From a checkpoint of a small image classifier.
Training: 8000 steps, batches of 512, held-out accuracy 99%.
Rows from block 4, named by matrix and row number. Rows with one number belong to one channel. Each number is 500 + 40 x the weight over its row's rms, rounded and kept within 0 to 999. All counts start at 0. Numbers have three digits each. After the name is the row's rms in percent of the matrix's.
# p10: first pointwise conv (model.blocks.4.p1.0.weight, 160x160x1x1), inputs 80-159
# p20: second pointwise conv (model.blocks.4.p2.0.weight, 160x160x1x1, transposed), outputs 80-159
p10.10 091:544497479473500466487498504519503513490418458450515581502545553511493479528424559483523522479538506463525492535545499543512531461529440430517521497578476504449524479541562509541540496474499499535480421424452459517521507533429460417424541479
p10.11 105:528500464479474579510445492564558464491418522484498475483482517539442588505468478495534539565515469540619487548482549479513461478509489412561521443493569495485455495462473559553456478422514474501421563491503574466517531545492502475455541498
p10.12 098:496470466498535504506504491429443509474511445500467558474466535458523500436622528480462559500462578523541532487459542567470539485562484415448496520507471456466498461490522512450490492465519477466509469485518538561503469498494512423484549480
p10.13 096:507506533522483609521530489515517526450459506522475446505546522432500498498479550474516473464563554512518486468595525514460447541547553475478604503503520457511431509515561509479490535504524588494573491494500538490477436479483435555450430601
p10.14 100:565512522450478508505538470588507485472477579473470460482593460509480554589521511467561433472503508398495484504418508504523529528486361561552503445503519525456453500490484566501581557468475536465459599520541592490548531497505491459430493575
p10.15 089:489553513525480452469487456463483527461485527435470477597462499540489515571499478561452516510547529512506465523475444414431463457415444471488496457515638481469438488511456487465561467467456415496441486561477540481559486523540495499419475548
p10.16 099:528510542539545483489440527459479582565523519549497432473566512538454504423427513510451454508467501517523492501503477499512534498396516568467489521526478519498490511501515531507461464403536500420481518580434462501498496441467482547547556568
p10.17 102:526494549582592513495475412496464487540419380530522528492485519474427477533499525516466491501435603539543442516535528514472458441544465443473479469437533494547459509433488566467487512525461417469492502566512506429483479507466504481485503519
p10.18 100:485512500518484486474481493492490462495454493522419566413489524477458436439370575565529436465552536501519511515439505499561535557473463493533556497481447533479489474526469516454493451528573546389529510554605495536492446502452579573495495546
p10.19 105:470506519469502418522561490488467509475519485551475442484598508531445449524419556594495405483518461509430556522558507505452517538492423490483555500517453427512508444479539473495533470539561516555581470523547447487467454486559505551554472503
p10.20 096:525431486522489540526583429470461485484519516450501523474508483475542515500506490529481492541524513449477419462499452432549479464561475497433490522448569484516500548602518547537479541559452479498509534529515491543555469543586584474469466446
p10.21 099:493530540564517448476539461437476485454521476465492546539479504495469555483510534526498500431465540552500413483489473501486443487438534449462517510505448473469447486487546444511518518506516482470603520554526530562492483489491522531408519534
p10.22 100:513413504502514524638517563552566497452458461542543507507579462525541433544495532453470561556446520488528478520510480519470519543527432565508451439531548506545523487493500594556495552437492427474501508542515531492448517458530520473468550482
p10.23 097:513509582537446498439418532442498526485472587460523497513606464493556512507486494374477540508500506518461499455501462465466454504467560550539524515496439492439533406590468469508572481476505535455515451470489502507577533470491513436563471475
p10.24 095:490542451595461499562453527537585462437486546534534585461506484531565583571437552478593491498518556532512515490493535537529451428562469459530512502488493472511472500425550508570441519417486423488457470497561510482459567520604447490498486462
p10.25 105:529509549464502528471445477511498445492477506516462503433575487555499567465422492452484469539547522510543451476468542473516532465415422480561491497478471479536485483525492538487500407512591443491457567499541488529489492517456511501484536531
p10.26 110:489450438573560451517489508518500467515440488496528578425512492493528528501440545555557546486537491543469500551543510461543495505443405484527452471532524535506510456468489472488575547502526545610465452476420534437455532443468436488467490485
p10.27 113:502570604482486464509501466501439513493428492522458461565561463513539437452509505471496417487426560380538511505487499481568505435397481477464545483433515507489480463537491524482507462455504474478491477462503480477504448508504503517462524551
p10.28 104:508481448460493440502540508558501484575530562544533464450434430484541491505493499473559574499497475449562536491476469525518420500555531538483488517583497547415524501532514454404531452462483495564496487492485447499376465511501491481513509505
p10.29 092:464526464454486541510491480558539540465443525458578375455504498497460504527453506444497500466629541457571449567540561479482454438487449512552526492503554518495554585492489474510537483440488478470470528542468604500427495522505583453516475539
p10.30 092:509589493483432480531454490528521521520450568539430543509461498516452587460502534516519546510538484466474450537512511532500496453418516462503441503397480503518515487511528512428493519480475469479440483485496456463453553492609493535501474515
p10.31 098:456437510555482535504497463531446505491503498493457474523544488540426388523492581580529458491529606482495485491527505480564568394441470478498540467480489469538584522496596524503451471492493512526511533512492531474490447470509438459461582545
p10.32 099:521464486458436547454552505458499485433498537535550550474541497429440493481527512487483507519516543506566474451565523526612537507526446449510442428498477465551475458500456487578490489579497456494469564449504405520505452453438535506454516523
p10.33 093:520475504458554558484549442519523451493415426470466513477529498548531487516548492491470480470578488646466477474511469439526486514478549530517462492464501484537524465511554497663460531514496547482468495519466541466567475501550546454537452504
p10.34 099:520489450566550429523493436489524507449501527524451537530512497556448420486501492544518518514409586476541505507494443455504528523473523445509517478502506501499488447533514515558510446517494512430494526521500535548476577528575469441562515426
p10.35 093:505434485581463518528466465428592383447494496459504466488548461470462500482458505536503542448565450369488462522474499459519495490527492547549479475464492447533512444502458507547534485555539416492459602525501485467453537475481532539495453522
p10.36 097:493490505478479523627506511490434487413512508519450518476511512542530479519477571501485501449521513446545503476435568505557484497520462555461504469524538451511527542508531533443535532534575446570391579507474513508502487567543484484502593464
p10.37 101:509401569524458503497514504502500483486471537534580478469460503554478568543416520478487474489481490537487430522509444477513487497470509568494542463486549470513506475400466520480453535560451439504448583483473487470509570508542501539444549466
p10.38 093:502541464506472501471507474455431498450542504510496518537442445479493467507449542509483547525486494476474556503507504568486475537605490482451497473537483533533443538534446548430516485546545429507511513481415470533474516483491508468480562445
p10.39 100:480481465483493492550479474543470544494525496500539482483488500550467429552573478424457580544534526423539460525430510489508558502484513517510510517579509576457535443494484470533462526500558432480510441583483552491453487524540531526534459536
p10.40 105:510470550428498513495387473487468452483515502512460518505525456509491500504476492516446516487589512456485455485454454450516430637449481527501509423525515488447421472512563496561493474509481438504473571571551505437499509497534552451487510471
p10.41 102:463495445559524471487502514453475449485527441555483448503515526511551450524425474518552506525427466530495468551439541475575464537476558507491490491454526468474535468465503526561387453500594533472476481499503470519508517491550452508535553397
p10.42 099:457525503500539562512480525528467546506439470466478547447561504550473519561507512567515487456540505441532485519546546441463518480523497493533426534460548490528560528482525531464493502466515529488468493575497525517453541426464394514424492556
p10.43 099:531501427611496530452461496546492494478493527534472471499516489479535436543528439547527553529582469544495537501515509486470476507459524452462522468537574402484518472469500521479461494469405532502476462459495486496483492450558440536479441548
p10.44 105:509466510545450511501461503550534432506449567541528521501542529502472565493393482567500472452516539481487464531423457487488506462520532480492554507482461442529476550466489510466486494461506504477551585479502531497434504430560467511455526450
p10.45 103:510520527411515493491513494560512455472460492520490526462461527513461504488507547549460456488477520500587466490535516555527452416473491496548530558462505459527478488472424544520455512501468589512477513508528486523531442510442500492426508551
p10.46 107:475446473461531546590457490554498522533475502465566525481513464452474528516462550484466539475497521469476504491508525366476509557410487470493540529473418464508484504542508496483516515452485537585516504489490478612527518455473436489477425516
p10.47 106:527596513478497485547481454472489516510482513549494497441487522554412437497560509505518446506519463445510452446456481574475483512514496515471459479459517591463522501500543490477533464500492459537567526554636429520434508532530465447452512519
p10.48 101:538491434467454502554477477598467476469513469509466527505517474480535496486431520475582552498499500483503484434521495517482498509438487434469482545521466585457515460442462506535548505514606561463499469515480503520439484464428489554484434516
p10.49 102:507486430496516539475480529486520526499430454531477508514472491555446561503592568429520513540489461536531443475473432506498544481477488461519525511472507472426512479507469557485475463582567545471488518447527417574532480469465507498475542487
p10.50 096:510456532481494506486565500471516450565523414510546576469498586482502478498498494422542511455495481547501481516492501555486555468506487512601467520499570501462459449510458458469481534512532521494475494465479448477512546548442518483483460521
p10.51 100:569573458491506506484462562488563528559417493507493454526498471442467533492519512514547523471561510501544499561530445438534548452473500494495451539530480538485538472526514466455523484451474458548478491489528558468503542535406534483439470553
p10.52 095:465531474506511491474429563516475484477486482485542456546464523558523486489528532462530556475548547521539465484482450496445421449523524516528520555480465464520486482526505502498542484502497503543567502593554478528454482451474615533520452430
p10.53 100:483430522542484551484513467442426511541458521527443530479467522543460463472577522489488562563481558473506476612495481471464492458553490522498519510440482428492520510433465590525471545500487461511474476533474500421492475430510503477452469509
p10.54 094:530461482476509497491464487565549580457473481509515521432506549523536449440502426524514539547538540478551526584486466522509491470478425472494525471497542434525499542417496495549459517489549539509421468483442539496533498477530501478526453520
p10.55 094:490431502567468506543450539490564504506516464530559463528471507447505510500498459512531523446498507467492462458493554519515513449555522495484425532527470484486516420486540479518535501491416477469508493504461457444509460449531457527544537408
p10.56 112:444459400517537479486442483505538546508430490474515497428490555530500516518378564485467503551517476445504492503474535430519489508462492505534482514527413552493450463467469419469548460479479476545488492424560546505455550495496477470459537465
p10.57 094:473478495516493495538573461482507504496468519446503497517548430499509499485479520547556520593591474542483483554525491595472527487479537448475446539497485441480498483552540523503526450565529493483501474592516452463501481472450503534522561498
p10.58 099:520448493585486545475464496465517433449437562521473530501481472490482545480472566458469455475470530510496466495512575408534506475589470500470496439480436460470437436554514518513456504629524453514501531514454479514438499467516450469518486465
p10.59 096:442542544492467440503445515432522446508471445576525548440508559538524502481541525459493491507458497471533471530553499463522527390482484505565471529523530573479569459496467474452443412532511524476466541424491485474464526493477479510458527476
p10.60 098:563502542459474450458494458442477490489493491496488454541512438502435453421463414529424495482521455507430468446521516528510507539503513407497514467470495449482378444519603512530507543527519534474502571565500424456485604490475477531439520479
p10.61 104:492497551494519493478483472495491409457402422486476470545552471507483580494507465455499486489416562490516505466534491412474442520443505539493521544477443478441511518499501563468481464497456465502473418442498526476484536511460499430459458480
p10.62 113:499534501549511503422455551522517439500531513475484447604522512463518480508480515441541494446490513479535461522517502562519503428461516421524549472468584543475535433494497523455427502505492498427450463510505507457466439550470512473442446510
p10.63 094:477541428552504414466494422492556552440497514505508538501518479516472505478499480515542520461483454552480562465498380470460509454428430493455501448469474475481508490502471492422439457517456474497485461514511474464531516484442528458580492528
p10.64 099:501510477515532488483481483502510512509518453580447458527447397440491549512504475491422434514484476481493501506472485451532441511557461512473475479543481516502525525512518560436550449500518454468455512462503453499488492500482468487543533451
p10.65 093:509454461468522521455442458489521578490486534544515497460506480480497527488511570529518416502522492476496447552507510518554476483436498487474508471484484420548504486498528506506434529503511439478496561479536419427481525523563546515502440517
p10.66 096:475411477442499517520449494537454489498531562404475470542528477504481450447470459525513502474533446502438464520519522475536466526501494556442480450497512515519513567594508493391520448512480527530512511499422452455508492492516582494520418517
p10.67 094:460499468463471475510558451488433529535573476487496541485507472457567484509517472433475492518486442429507522544572457554486557469453483500496509471425549489459534486427436464419516461519491494430547512455483437615444455405538568431498463537
p10.68 102:486510470537519482527450567524530416549500480489461603512439510518435418469454506461553469424461490476507471468464404498510528545439514439530505551530523505538483435513479519483466477541456457492463448565498518537460556444482412468491482525
p10.69 102:483448498535481543440477580445519446505474512469529554469560525463484490482444513456509510455425443435436482499462458498455605608445496481536490477544484541561479506507451468475532485472545457442485591491508507573428496614497525579547470493
p10.70 100:470493454552483516497491502518507490429484587492500544492541482503449528572468499465489504524466547524453522512513465438475492542605476509491536442478492464465432514518482486562442513490468566517453383535515469488588544587500459572514498467
p10.71 101:491529528498480457538456518459488543460482423488476544430485475509529459506514581570478393558500485451478565451585550570441504486513546531431512495473461510504510499458523539466505433445476487470477548455473477516531518490461580464436553437
p10.72 094:530506590494507476432478437472434478527578500596504520567513498458502498487510497491387483448520550454500536475469469502492476474475512466499549530489521561507467457547535490458523507471476479530441505540550465501450522513495503465536500545
p10.73 100:422510548576439405513468454462485504514484484538515477557515463518487462509511564411516468512512511449477450493514512476518452541475405446550535507545500462499449511472501534453484464476470556532438541494493580494502526483473548441559485505
p10.74 100:488518443457574590498440565463496427559468489492443481460480491443496530528491460548563506575432488515540478529508532460524496443478479512505482532472558449524468517512453477432491507570530487493578502515505502534493516542514579492485439499
p10.75 103:439467421578536494455487522532495490511468507515487464574497563504470536441564508480504522510436476440509462499516522466455550526457533487536485460486433474569470502465514492469458562455412477503519488507446466512481495486525407498536542483
p10.76 108:535574596466469451502486478510529493471535438503545559495433502508496540520524531460475425506473436563558557564559486509460464467439483524491499527487464482543427470503485533465503466504512488506542496503468507492512493476446536506492483503
p10.77 105:516456430443494503556455504498562484519517499438494525536514542468494522498489511514522467423500490462428517515495555460542449487459558441510603556403512517478480502519478455496505496420539453506477506489552524456504541540547508447520487487
p10.78 098:528534463462518534488512518477465406485436483542528511527503518526466481533521562541433449481513623530441506540440499410502499480533563474518561497530525451477501497479481476561486594507511472496453460519535483498440466478492515510468453552
p10.79 093:509420540556494461533497509435532621461492462563580567502449468547515509532494470524499546506586450506545516436546469498503472501526489440551546507513512509505484488473565539579479526526511466475510504444577490483420428550494493473479523423
p10.80 106:475522514503467502502457464539470505470529467530441515500477446435477533461426444415472492445472484337488441504491460525484507523553521482490499515522498513490497520524529473585445483480443526465568562434518481533466526556481481449522470435
p10.81 105:514501518446483526454433497469540482537466440436494601437569512497507573457507507445497537535523531504584401503464517438492536460444477481511468531433461506493474441538457465535481501557483449501545509522496555446559460397440512514464511484
p10.82 097:565508538519503569575478463531551583479540491531526534505421469428484483496450497499441503437485561496437481555427481480465471431602479533501497514492488503495490468507524506449414529498508393452469549485461481503424478483486424518506548467
p10.83 096:550517543502456518603524530440475521508468516431484531442461509505569520525564495524442491475471484508500474475488490409507547471471490471428502454478545474519480496438527505537613481423479494523547536538486497514488549508558484483507518620
p10.84 110:538501488477455538494520463508486461441428484480471520449598503493469531481474483470436533562482518617567545503562479539529540497484455503528465504553572532554525507473501475485474443489541497512474487479518413531495509596492445530556512566
p10.85 094:515473560561530497539473513508543428457571460474526517550445566486530477473435466565502434472533506498546454550596505529481494484556490466538494553496550480495493471426580488464498516464470471522528451505494531484464453455533484513428519459
p10.86 100:521485552540555466529499479461434463505416460499533516423582401532497455499457521574520495508439591461538485498529547529526459474467484575448488464476524536538530519535486540499519520471482497562597493546479510416434518456573509469494483535
p10.87 103:466490485489500432459479584414480481528471478490473549535486538516446440510485577585521466425506504511401507528477521524537512472436478426500487451491566468504446447492456487471482522526506545530512426489487489468458516482467477487468545516
p10.88 106:543476525552508481464505455463467481497478442527459446492499523483509613469477511515490447552492500429527491440500517531466480454503538446479555494520529428529577443509499548481426501450537491551518543462497500566477496443480538486516570512
p10.89 101:527470516604500501556450480491455472601604474444531502532485467527504465419498487460456402504474496529505479516580540487500555540433523475545598513481563529505550552520487494470516535470439524488507444492501489502509442510440484542465486495
p20.10 091:488522472528401475514446525532568541505478470531461524545529518557517460482514506575468549560493535471459488487464513476430485511460458506453511580468454517482508442577557477483406447521508460548515482538491429532505477526530553488468495509
p20.11 106:495486477475531408477509490441488510487499502495513523552453508502502490528392525527457490446489510505509572507493498500489555420485492507526516478500518469543488494459510450465450439546499483478432475477481426477480534558503461517480463547
p20.12 096:468500536513496612502485420533479509491425555519478532444488558551476541498488505547449508551407462519508468508462456469476506452607495500494561497510485517549542441517556530555477554621500529475499493553456517526481536529431443564467524391
p20.13 086:575523520496424489482493517510568482523521496497461500479559426497501483474562486531467525473516521467490569480565537473477480483569463497514545505505500567549493569495463519557574462502460489484462472447526444501452551425478494543440462468
p20.14 093:544504543461450478540442518538459497445557475444494530457491568557554400487489519515508500531481546425514478494484473440474501427472474519538516462480453487506504438510521526571550510479491518551479575527539478510492499514507460479529523533
p20.15 096:521480519521540506473469448525510523473502483477540471556501540487515481479516505551468486434500468466469498488551500517460545444484478475563443513542476490506547516581549491460500491463500485580514521513489490489446468586520533475558575538
p20.16 086:542414558491458509449530529554482465500433435444500499522519520471464480503509440586428464519502504463527509454456472500516468502554519493512507538515518470564475483570508580523534470477400479480484510432563516469544472518469491479535539562
p20.17 098:479471551472542451547491471498472434476533449454417434524464511459480451524551485567488468454467539486570541528475571575552473538538527517509490550436456441552463481464525548547499454465554438504499492483458436506440463463392470482479414468
p20.18 100:473499526513517534549551483524427488491481487536531577451526489521484549493555540511516536533437517491473535556453484498546428534508484519530546557502420551479465522490523458516513507473590509556570526484439525526525444499565472575530433388
p20.19 091:501543464489603547471494543504511565486472513448495439563503504548587514400455492382506484481537486453421536460527492488539535502520504520514513540533468495553511544488492472501523509455521556527558536440431499512485577479510428482481509536
p20.20 098:473403528546486500552493528442480411463464580474495508504439520436522499467503456504507500557461480519523503490458522482426479522493414533479403508456423444452498410511439508476497554507498581430508517521426476505614505495463510443562444520
p20.21 095:546532474500471506461520526508536477541454586494490499569491507529490509485468517466451491524510476461500528569477518503522537511455514551433466482599543483509517479530489563477489537543474566444532470574523446576495467552528502519473546563
p20.22 110:468504453531453480512430454517490524512455531471519546509567516509526517507535552535518525501568528502522449423478488496407429505504480466510542541457540539400487485552490521468496542508498569493526542518496482468506469514493470533518489505
p20.23 089:540467591493491505516527510561463533507497480566478579482530503520474490565509544580587571492466510502491532529561473486441487528576509434534489466402505444460522512508531517452564523557548545517478449553489507515488475480523444484489530482
p20.24 098:521468493567454486545432552510541570502439530475481486465536548513496576522568402481492549517540438476461539441482450473457430520495525490470509507482468534498502519517526483465605527538522453439557516521498494426484493508517427553555475590
p20.25 107:466525452486469489536504516503508476557491530524594508489610457454504523475451521492551533511582506502486514476538426488524521510542520560536510450566496510435424522401505458490500556470484531514543470459474507465482511452464440439509496474
p20.26 105:441416480473522478450476520491521563473512505529442494483527522549508418518396504501477464489537484474524494465492557520545503538530512369488465571502481562551495443491470495500479554433474517515375493474513488511562470489498481509537576552
p20.27 113:496515548485589418492485534450558563477557459456450480475444536467519395473474442451510467573527467470487504519556577503430508527493500490457507497499403513522478485417427493465498495498520533561461539543515448421513512488456529497484484461
p20.28 094:561423465431485523495511475520508527473482459526516488488504532514547478479481567494502521504569478500522508451526604558528472538517510449522497529546479572552525567583499509475446487440517433538468570485585554507482548441526611532488497541
p20.29 087:543498566495466536483484450532495546518464447563475446557490524518514451449612531487620444524556579508490404520458520393428469556483463474486536468457492483444519489482418453572538577493497487525531503454552514500492497490596505528545476528
p20.30 101:570532525521478496537427525469515535561587541492475588498440494491476517471517456496479491459521467558465460481456498455487527470497561489607486448426553506564514492487474548505527508434540425510447521467509496481541527492535446496443501532
p20.31 097:577505504451469512454454488517529501569482509543456458537582508575479504483579493532473504529539457503405508540439526505470510454499530516585464585468448626497478460575543502513500546406461516461414490507477548398539499488509411549450512434
p20.32 092:551563447534440502459495494533575493426586455485489569447449480463525456414462475523607538415472510426561444552533518563452514445556453478509514495506506531510535479463524421394484451449532493503511534467521474529587493536516527522540516471
p20.33 088:531505465505508538478469505474466458526569559480503527475496519530476523565434460546498491498531472575564508460501532524482480448618527533464478452542531425522506464449517550497565478474457512529507497539529562463522462496530488485475522508
p20.34 109:545477529463464504415493504432513472474519486491470482577444447474466486524452552512481517498501554493486511495462571502506552513513474457559535396525403513439534470466502465527525592493565440544508548494541453497456546474495436503484547506
p20.35 097:498514507456544539578481411514483508568487414525491560508544492494522545449564477471521535509535486590576533557502539559454474497509492468469486515508538509485540481555517462486517525534496479486536513561433455562474524463524484565429399405
p20.36 103:482476477511539482512482518411436553463446472580556494444502502471507467527515509532524490465442522496515472562465523483544479500414523463535519528468540467546420559519553516506506523427492461521397504474550500503470505552491585494415440480
p20.37 093:444468496492544487506514457518469485451442512442507487508519476549520439467532480513481450542484491491457525511472473553563536501508610466498491450562474485509518540491552529467500493532507437551464495492414504506482545485478501486542445485
p20.38 098:425513469461446501439515530493537523499572496524502508480560520574455482500487481547479619499513526446422573491529475473575547515468528437504494410473465507475426460476469481489538541409532548457457522536536516485487427561516502429547515538
p20.39 108:476504413480473482527507434429504500503584434509426502483477449551554517511542464541491547460517569492501536507461444529450535540532506593554532472592540523474481499491485502471451465441468537539481486503523516475492482557584489445469513546
p20.40 097:484453508476467505537528458445464538446500492494417602439492544500520497512499493578534529497454530463519533455481433522465562453480498510509515448511513579515430471516552502525581434460447481374523531501493488526536572487468422503501502472
p20.41 098:503387483466492484461489471454530435460480577562575484462524537447445541510503422459551490449428499466459459438434463543491510539551409524518440485555488538566569463459521465535582509515530482469465468509563482492568511518517510461522503472
p20.42 098:574478523485449529539575448478497479435530500559467511534504450531495593529575528503525488505469432563512491496490568414509516483533534528496529560532523442548566553468509496504557432528559442461524477479485449504481546474482548511470546476
p20.43 091:538481501546530471552472488566496443507526458473481429496490507537445511589545518512544472445546479525554438526462480560453488548432521520469489455472428540519505471504520607563549511485495546485525550531566481479495512549504480453514548514
p20.44 107:467459480529499499502514497417551492470493440542486444488471445565554496483550467497475485493570441485424555463531464562508461520442517539524502494537545499518502474522529495424435516491511487563405520513458516434443482496546553534468502540
p20.45 104:515453527437506498560427480484439447465467520438453522496489544486476455518464500512563527532555518533590564480510476583453492533516432537485440468492497530428567474535611525468508457445431553506529548475502500506512482576502517491559547540
p20.46 103:541504402445477497511577500403532486556516426580427524523521432578514405428487568438444542458469529515480448518473528503510514565447478524477516474533425487492495510486572482478505588511500547489475503441553462491545522562458546505488510522
p20.47 100:467465448488516492563534515596485481520596494526521494480532488544564535463474484550496538523470467521475511446483448473527558477505510472509505525449515482556549437482441535472503515466415518497476506466539553503576474556478537523460482512
p20.48 101:483480490495438513477464442489518525467474462462513525499476488503489518499483537458466525599534519521466515427515500518453563506487525532529459491551481535505531526477566497444504586431426487413467512482611444499559535471536498471506543472
p20.49 112:523445562465425535521497453532492519454412474526520498480485516463531486490564521481432509561501426544540537503536496474558521449502481452518515535471441546455485527471501541536536554493502463529514595463519510548473502585492513498487566575
p20.50 097:483479532539529528496560565465522459510536422465490477507465466547550519498464505556550463534545530542503468518487532511552460483580474509461492576475470523519423463495455517523515506490530534539587506523515499503473507484469416529529547417
p20.51 094:410534511537488497533429475532412415481511534531499488409473591431487463496421474565491557579435484459487496547520526457522530466562592565498471546474525508505527474472491505440499461489557495473488463496503535535446403566456511575536561523
p20.52 106:503477493412588510494525454508439527493540464459449430437461531460465494505531443516507478552535446515507485432535440452489525553514488488503527482547454589429463446485501563547549491545470484531569518516499512451533478526485518506547480472
p20.53 100:541440442463496444474493458522570446493508524539503446503503447542510550506463483519550480511512459527487483541498500465509527550498509569532490543465508546471554542493510489483598546490541427481476507520507564527552570474486461525484522462
p20.54 081:524501452471456534471578470504464460472540461483492478511540514532475489530568478545501471499490533485514407423499500521485449549551433573488501478399473539546482506425547515490512476470499492454533459579529492433493451447495436433447461522
p20.55 110:497454448456431475454508532504579475459472548526492459529444538499443458546492519493549489590488493521552583517524409571495507469552508519541542489498539460524533560490517612456562447475526500439515505516514477509535593533551503532519526530
p20.56 095:605531443502463483506570505564490479523489478407452501560532548495490646498523526517472478473530463505623493564484456556475450481480462518563474492475511479504598481509443478492504443563483531502517508542488531513527460491597486500518485566
p20.57 091:497555432446431493477530404522524520463494508479456546466499465436554398636436494504485507548516504547505542431495520512535454551469426511513503478482521578494535491524479545474511484481523540475454490509582471547514394498446433545516496462
p20.58 111:504487507468478456567621525564490514540539506528564527563526550493483525584507551543532483494506424478523482516449552524549598540574486512503510501479518499545425445429494476511498543500552489518517445468493513524515448540551500445484554544
p20.59 107:555528491497436467466501521462574524470501493461445536554556468501478535492487512496521528557505438508484518500465480540488548542455449583498521483553481495509535583534510525492558497566430513448543465509531508500469562556528547433514560474
p20.60 094:505449454466393460485519514529485435471484521462482476537474506543459604519458521518491522461414433453507481556474485624527511370476501557533431453507384497443562469492498470503492508478506564493483519470508456482562463542576508552537503556
p20.61 115:475499495517451401533490484481435456457490524524525475520424494529624471522508439461464469545578542546526562523460525553508504529480556502487535507511497592469527457458516460516429523502545492419467529535512433538514512491498447509504442518
p20.62 104:511550506432452516509515446503513498504529465507412506484524549492511559519553454505495567478468479386477478520511495518452508432507459572470496397498488531529529461489516504575525484437538506468541440486547510524463502490470456434447471463
p20.63 091:459449471440514457503486468489559418495543474532552580503518507567579545480541494446572519529554505578590490499484455565541439514516492496501520532480573511439517517431454479465496499523509549517546557465513548513524504535516519504504417560
p20.64 097:533557433495576550460540491537461538498563554548485562464511497541441517484500454483500523492539485480518505519563511499563489558503507459452492485473506427485488455403446475555519505521417487503474563497533512487492454422539508526600495510
p20.65 110:438517500520482474415512514531499504494458544440525482477481455511519521511510554472468541436519494508541452542526514474546508493503553477561490528458479455505474464549446473585454497573562491465521494496385476532480510476476469543462496525
p20.66 093:447534475451462567557420437486504522473570559490422536538495446454511432477421499518535404572438503559430526495542518571498531539582542527582416504471456492472577532467507493428495484465526507468525447526535519509441517529472533461462544545
p20.67 091:517461461478448523475515524524586508498570530549511457496533544556535478452527530488542517533534501502487490536515468553517529523526600507551500465562512569508498523492551465473426457521464485515436466521454536566496457479528535494518506554
p20.68 104:554515450531544497478508499477457545507506537457487498449509550544548544515472397503464455512535504476502435543494441453475479486509445539451487605459538497519525476472457471505503413563464441508523440520507566511504501562513456500484538541
p20.69 105:462494486500505493455566495529462572388507449511506625435501557469436533481452513589438533465481439489544499451498500452461526507463476462496519436459496562522505501509491450477454493520536518458531482538503488474577505522573440504514484571
p20.70 101:421514484496523553510504475475393481493435559479464449431531523487513465512510519452457489478521498473526591516493466440465424528525522580525507474471467540454504450458487526507467467431500532512464499528398532476497457448430494477497552440
p20.71 092:506467558472477480489512539495514509483580485480453496494533448526476469469544487571549501526503591502532555472480512563453520468558461435567478527472463518544498441506545471561545500506425536514567448502506504507634478570543528574502479471
p20.72 102:521503519526553475495450499460543559440503518532563459562503560530490524508479561484547489488556477508508462455548517514526473484560469529561497501538515515450499566479393467464516555480484471423469505449464475551492455499540528476500477448
p20.73 088:514471430465554536410451517474526493528408540449480542467543463466505487491617623551459435511526543570497519550488449483443518559537508499420450447476559470557470521477528548504486510547524537570484551483475515525490443558425445549511569419
p20.74 096:478481437471468423475428541460438510513447463461485524462534433491499525522519466451564497472472444488466502494428510553528501584458527527439518558474443476482556393534424500540496488495512472500501559447500475427485429548495522500489472488
p20.75 097:463514457500472521494461488475440434458530483476495519460542459517486479468555530444534546489467517413433525517506482432517523477540496510519508440505568566534485528482478513497476475376446478519461504481480538433439481468535469459498538479
p20.76 094:393591456471495497533422522426483458520492504453518578467545563536450494521466478578532548530389464550529503417495523438533562512537503516431490533470467530506447508519471614509540508502513540528499490527552473481555448535541542569503527545
p20.77 107:490482516540431419524497561462484481438475578503437483440539534473521548546556406438516499459516436454500501461501494588506488535468513473425554554503466552521511462573516462493517434479498476453519478494475571458479421532441458484533445470
p20.78 102:524512528465501509488486494414569425502497466461539483451484481471479524530519601470501472574510498536523507542459457487469498544496464484514419518430512507510499536503469494562495507503543536492461477430465474537493517475508527583493503457
p20.79 099:503474575553544495543513487534511547470478580469544567502516514511466451466515445430504496532547463520535450484495551529388474436476504479499479503473579537510501505533504421464517491538479605521537531497511509536556459456511447515485454531
p20.80 105:473500468464451475580405541513503460514508498475467534440505540493499482540563505574499518484473491520490509497485530477567514416500541496545518500488484604496460525412463504467427531427517495558455521468411579515473478562532427539456465406
p20.81 108:439494614487542557546504446552552493467469542528563460491497531538477532545511542466481521452547545535452533488480489467466524459479541452550476400503554479486423485429494473463506533515517478473513564532484406596516487509465450503503492581
p20.82 093:491442606533484567430510437464515525521465481533454543483511482500528541461493493538535502502534523509474515492509451477497505502567498514589485547514460475517506413500492474533440505507488482409516535426484481546502505539478482580500539440
p20.83 100:570458545473530577552554423560498520506460510512456503530480484526486544493433471431487446465526429484545507530553519576512458486498470507526511478568504476460513467549448453466542433527473482572564476496542445496522530453489406540522563492
p20.84 093:526457430503516506518496457530503499482452482521495515480543502517470556501472535538447489565535486492549494559524447519488540529465551494541567455472529466525538509499480503505490569527507447518497463523531545538535481506516581497480543541
p20.85 107:499509534510485509491600526467569466512519545529449475570511427498398502563515501463501464579547515524428520436487456519502505521523463453432471507487510523576502491555439450540612568515492533486587512517514573498495499503484477438490494483
p20.86 095:471408520451533539451496534501482472387509468469506516520457482447516497543546524501461500478440522450448435588485475506491441514457456530545508477596505438546450511490511472436518547439460500552547512519448492442533421431528524464506484437
p20.87 108:480507496534503527536471495471467458539500444499450464526416537449476473452505566543457514514441503576517571504491587475506507479537476462502524528536570522528482477538635516502510527473618478495522531477540515545498521488500575473526538504
p20.88 102:487438552463442481545470490510543479534511474546456460526442495472491475539581500497536449480435498529618532513470468578560515476451444501550528471527491459527506536517451461534514472476452431557467545493553495492524452524511452502447421527
p20.89 106:529559507448561438539485526530457518517422410498595498459504535529503456473491506551536526442525526462525440510455508545423530413504523475490553506559482511484502561493550525513480488501430497582500503516493442445517525500569567544466526520